python train.py --image_size=32 --avg_pool_shortcut=true --beta2=0.95 --beta1=0.95 --final_lr_fraction=0 --weight_decay=0.1
Rows from block 4 of a small rotation predictor, named by matrix and row number. Rows with one number belong to one channel. Each number is 500 + 25 x the weight over its row's rms, rounded and kept within 0 to 999. All counts start at 0. Numbers have three digits each.
After each channel's rows are labels from the 100 images, of 14848, where the channel reaches its highest value: "top examples" is what is common among them; "peak at" is the part of the image that holds the peak. Only what is clearly more common there than usual is listed. The data: scattered letters and digits in many colours.
# convs1: grouped (8 groups) 3x3 conv, stride 2 (model.blocks.4.convs.1.weight, 192x24x3x3, each kernel summed), inputs within the group 0-23
# convs2: expand pointwise conv (model.blocks.4.convs.2.weight, 384x192x1x1, transposed), outputs 0-127

convs1.51:483549514466493445491525489510507480472485520480468499466519460485516509
convs2.51:546499519492519490519543462493570494525462523517516514517505503487482511541479526467514500522505471491551497473524505486492493511549532507488515525529510506505502512494521450453490471485522517551478475491493592495512520509494477487498499522541454483488538489518498521517486497464470537500518478500484433512499461515524499484509545512490508411492496509521469520523472527540492537499574
top examples: the character K; white
peak at: centre

convs1.76:463503478498519533493484512467489532517516541551508487514455506519468486
convs2.76:527494550475436469485560459501511498542516487502507462528506495521509550494499490506478553505515526500498494501554510489529521480521496476511504508478457495471523506468486437502486549455474515467499505525507500472479504498520502473492478528505503512519482494477485496496453484512498537443490494497520471524506525519472510514460522513532478507486497503517498483503486469477501505462464
top examples: the character 4; the character Z; largest: 4
peak at: bottom centre

convs1.149:507483501535477499440462526508490500486490500461500484541478526457512505
convs2.149:478542478514516517525522471502480506508486519558492474498455469513521528485449477498479497523468490469443489488531461494490520529451433513507467495527532473476500507543518495524503504512502497452488491476479505521480492486534487481494510510503496496491467515476515519505498510495543500482524475504457524444498495550507489462474446517516525479471469542522507483520481510488543499501477
top examples: the character J; the character U; largest: J
peak at: centre

convs1.24:478472542487515521479524510535490510557506501446482469515477491483506500
convs2.24:499538491502522466493490486514447516470539508520513496481527483466516497445511528492581545465486540470500530510489555486494524468491476490468495479497529504477487466488517503468517489544512552499506519447530487469520489507512492500502461477474482505524495452522468482483506461492533515468549483492528461485470514452484502503434491486523507552479504466477494431482475533512472546506537
top examples: the character A; the character R; the character K
peak at: centre

convs1.29:509488518445495493481467467455512515518519456468475524503521483509474488
convs2.29:474461520521526513495509506489513511481497465471509504493519490526496516517465455465489531515537509474472538478500500500536506503485531495494524541507506497506463547510454473496491517548509500492513477501502489507501470484462488522484504514501496495484515487492496475490471523484495450475511508590499466484494468486490500480499508493474495503506538467481458474494507535523460493511478
top examples: the character B; the character R
peak at: centre

convs1.160:477510507488476525524500486470476512451494524505497486448490475480505441
convs2.160:501495515552516568515545457533494477524454480527501428498520430486524511493508487523505535520505470495496526501439519523505436510523489525475477503446506474536503516503468502499520477507521515459504531539500485436497478487474474473546517463527496554527528494518436535478501510499488467516506470511517500480485509537529484505525512523516466500512465495531490506521513506476531508512479
top examples: the character C; largest: C; the character G
peak at: top centre

convs1.72:461482478464502507507499513479466475570501508499506479522488522491487454
convs2.72:483515506490496503496472526488510522498500527543512516496518505505505535478496475516544516482467486493529511471509476470458499524424449515515481533528486516474524498478488526445516522546543511456505494459458506534478513479492481482479517504495466482520479520489461495503495481528538503497450539492471521495466486492481505464499518526457511503527489494480515465491484509472527573519525
top examples: the character 7; largest: 7
peak at: top centre

convs1.92:482510499441443494496508512495492547520497472468491488493515502535490465
convs2.92:512540490471485511519477510513508515511526506502491494447478513502473534543511532479492528520493549508429528469494466501488449540494438544487545464526482492464528487521509481491509468538535476520509489508500518527499459486491492451491511509506490520510492500542496535462556452490519528506509506504541520538522486523489470493474462494481525523485550492510468480565515510476511494437509
top examples: the character X; largest: X
peak at: top centre; bottom centre

convs1.154:479539481509492485491497507517477514475478500494545478468475505443519453
convs2.154:535482458547505539486451482503515494493494487506508489535409448461515496498516528486478486492497467449441480466491465503517489492485470498499482485492503472500482463527469484505548480540482469530517490482476470520495514456492571496536509505538520500505515500509453516484525522462478483481485479510545503482509506460493514490494499499466511497491463491480490509507471482512492471478490
top examples: the character C; the character G; largest: C
peak at: top centre; bottom centre

convs1.65:468477499455469491484501508545483507472513473475514480470526460535509486
convs2.65:527457440494502486458507543531496519469516462500455529480454497517509505458470499518516527513444525527527541519500481471476483477539476471519511484462508533533496496491467473510481507507521519497527504552509541483461516481538455489541504496520514477474528506531523493471472518520539524532522512505496488486472482529521478514510505509458502508479543487465471489499489441489554531507529
top examples: the character N
peak at: middle left; centre

convs1.112:496526482483512528528491504484458498514568503510512487491495517538504447
convs2.112:511473508477488510570505496514500442475545483498518490484514534440474480470460509451507482523492515478442514498507484478496529496481502545504484501489486489524517478449523506481455494481490474519502478498484455505480534495526475455505462521461504519519537505482496490501488490515488435496504517498480486514500510501477490539542518512537504510516519522526482487519473552515514489482516
top examples: the character A; the character 4; largest: A
peak at: middle right

convs1.151:471515558511492478501469517525496515472526464478516497451463508499484494
convs2.151:515493541502530514537509448453473509490541548517516508466514481498499493485484509472521451476515488462556507503510476499458509552551486503536508483510486544504519484510494506498482542491511520486499541485453530511488480539479466489466473512552508470487541471523521537470505561491535511482503479515498493499449571517466473508520536553481519466467558510500495520486504533510487522531497
top examples: the character C; the character K
peak at: bottom centre

convs1.50:456484491496498557516498501467500484499472479460539468505465524478508509
convs2.50:497529462447494499506517447475468497516489447485512517424559515505512513488466494460477546505521533525487490470508491485455501526460509498473539553512514541533526507498541480514497484495506497542505473538472500469499449508483556510496518505498479525526494498469531481538473544475504467491520517511490535561518499493511489502476474502499488500471514498500530489480525496542486479469482
top examples: the character S; largest: S
peak at: centre

convs1.100:467451480464494463492497510488506518487456505520462509503495507510485443
convs2.100:532522544493518502482537494533495518487483517539547517458474474538486517489532511478499463477537510509533486499541508487536523481519459484519519502495476566487527501564496467483506483477530514472487503500521486494503546501520509524488503492506482525491461515436515501477478518451480477505510561527496491522491542450494486488507532501512520540477549533517527480488500533515543532491539
top examples: white
peak at: middle right; middle left

convs1.162:473498492496457546522558448526479514498502488532493505492476503511516515
convs2.162:500481471536524553522491475521475532503499539492500456521498465529491473484502485495492510504484480467510507520464568491456457533494501511507494518524508489487537496513507509537527520489481499498480530471513473481510448510476488512484477514500559574509485498507499486513470474498533530510457510487474554482544493535501519551523501504487535491517519474466485514499511496503502502516490
top examples: the character C; largest: C; the character G
peak at: bottom centre

convs1.172:480481485472474490528507518484504486486482572490515512461457470512488511
convs2.172:493507496499518469521503553489494494506512502507466495455478489483519477477504489476511446496477493517553506478447527478508452529500504497509467501460555497485514521508489496484493452482512484448510520474527516500511520529506522481489551481495505477524505467503489507430478486503515499491459440502567490499480477524502516495520494459535492519546488528484523494501487475509513536529484
top examples: the character 2; largest: 2
peak at: centre

convs1.44:516489538505490498496517480502495456569524494465486497506509491507535454
convs2.44:542514495519488484505509479551502507440473530482477446454493478536507511528482528486515524516531479515507496480463501540521511472503493511462535538473467514492464477481487553493537535525517494478478473526514491505505505493479544478504528450509491509496432513511496536510519508485473453509488531497477505509523513507482496490463518482522498493514558461485485506531519490504526543487531
top examples: the character E; the character F; largest: F
peak at: bottom centre; top centre

convs1.33:519490522465500507516525513436497520531528474488503503476471485485540465
convs2.33:494495527432516460477501474519476496486503483509540507505520508528489469494534531493503501514495538551497510527475525524507490494504459463537457472528462477499521535494475489500514517470594497518488514545531490499524539471495483523465522511456482511510505492497499510475486469533495521465479498512510438497497487456498531476509523494522481493498536459536549443477505477518485514478472
top examples: the character R; the character A; the character F
peak at: centre

convs1.102:490507466480460531498461515503478512536526467496476528494493473552511487
convs2.102:479470474488501513504525513493497501549519480500519525468520510507491466476483476504477480508520521520562513504517475538462499516427494521500504526524499512512514477457522523494522487535490489511532525534497520515469479489525517499508506507570538492521529526512499508535515486518486493508526497550484528557514481533508489534527517493524475528490490506474486507439467508490483490497461
top examples: the character A; the character 4
peak at: centre

convs1.110:462505527508455495497471532511502519482491518517447515502503492447507461
convs2.110:525472540499433515489454493475523495481457503472499510479499542494506454466510493494484495456506531482486519488482471523487495490501516505535516506510468474458491527529459519490516487475527493452502491489450499481506499505491518488519540518507511507518456504464484500478519535506508524491542502491538480467549497450481539486482504494473488505515427491527459465459477531507504523491449
top examples: the character Q; the character D; largest: Q; largest: D
peak at: bottom centre

convs1.106:499491494551505508483478466547501486493498472499559523497470482466526498
convs2.106:454520536454505517491463501481486506526521535495499487508528479527512526499527500468518515523532496515495525496498497533508501484474479528481516509488503511516532475502534513482507556555556486476519488481510481457497515485470481462544486540506483528485484481506525472479477448475491534482517496471472500509470457525509522469525530480484456495502483498523509488549474521475547526508504
top examples: the character Z; the character A
peak at: centre

convs1.145:519496488509442502550494482447497501478459505514515486482516479493530476
convs2.145:527445505518507505494507493518527460512525506480465448546509489474524495480527527470481518496484530499505483536460496487523481477515524480501449491470539508481498483505521513476574536478512541452503527520483508499489492500486494486523510482540440507488503494518495525511499534507547519478501543483505479502497473538445523481519504493522494494534497533467509501514481489511503480464464
top examples: the character C; the character 9; the character G; largest: C
peak at: top centre

convs1.64:477506492488543511485474503482507517498486534504521548494490441458479472
convs2.64:490514493489492472459561540504508501459497489517471488498470523481474519529496528473501470479510470489510479502516473524515509483463464492531491514518451506482509474457494469506541495453468447448483485484504498504505450499478475514537497463514532522489502525521512491485477476491527506475494515464519497482495463503509522462490515499444549498535537519526469503475497530504487469460490
top examples: the character D; largest: D
peak at: centre

convs1.138:505491494509496473496488484518422466515484506481524519444505478506482515
convs2.138:479474494489534497490549519504469498489491512505488508500529513513470527504540507456482488498495446490474549487471544515476485508494526458538529476498481525508465515540519467492467539470499481534522495507516535490512500485469488516462537550528476529510487460491545485458512481541490480485500513481490540510489499468464508511543518485516527458487479519521487444509493488520541518518480
top examples: the character A
peak at: centre

convs1.70:475483510447475489462515483539497520469500488527536490487481484530539511
convs2.70:511507485447470514498432463431495461551495497518517506452483511467522533547491512488454510505513509517537496475484502472505508487521492495503527517525521518517506493488501501495484449539515516512545513570497530511516500532489497536512522509494453501452581488489513503498490490506510477481501480501520488506560496493487508507505501469479480536488515510535484479490527541467491476510543
top examples: the character 5; largest: 5; the character 2
peak at: centre

convs1.42:493503495478478508519456528477484553483505488497528451495529533504466520
convs2.42:517524515533491487530501526500504472484487529501479520487535426471489493515475561504505492528478481460485476512509463505541541532484479490505458514511483491521495492498478500498519483560491502504516486503473525485519481492481473558484485497456523462472509473481463518543404480472503510477514487519501487501457502490525456485500502469464499478493506555487457469468487498514496515499502
top examples: the character B; largest: B; the character A
peak at: bottom centre; top centre

convs1.140:517488497498492515430541476496531474522515517522506532477498510460520486
convs2.140:484483441536482476513537531501480488521467454485498455533519519524526533455516488464469468516490505511491504456496515496520489477498482498506530473455485518481470522522493457489494583486433513511520472498515489475514472472486491463502529489493526518455450515519493537524524507531521470481522527486525434486526521483496515480509509459494488502511495509506516483510519520463504492499512
top examples: the character C; largest: C; the character G; largest: G
peak at: top centre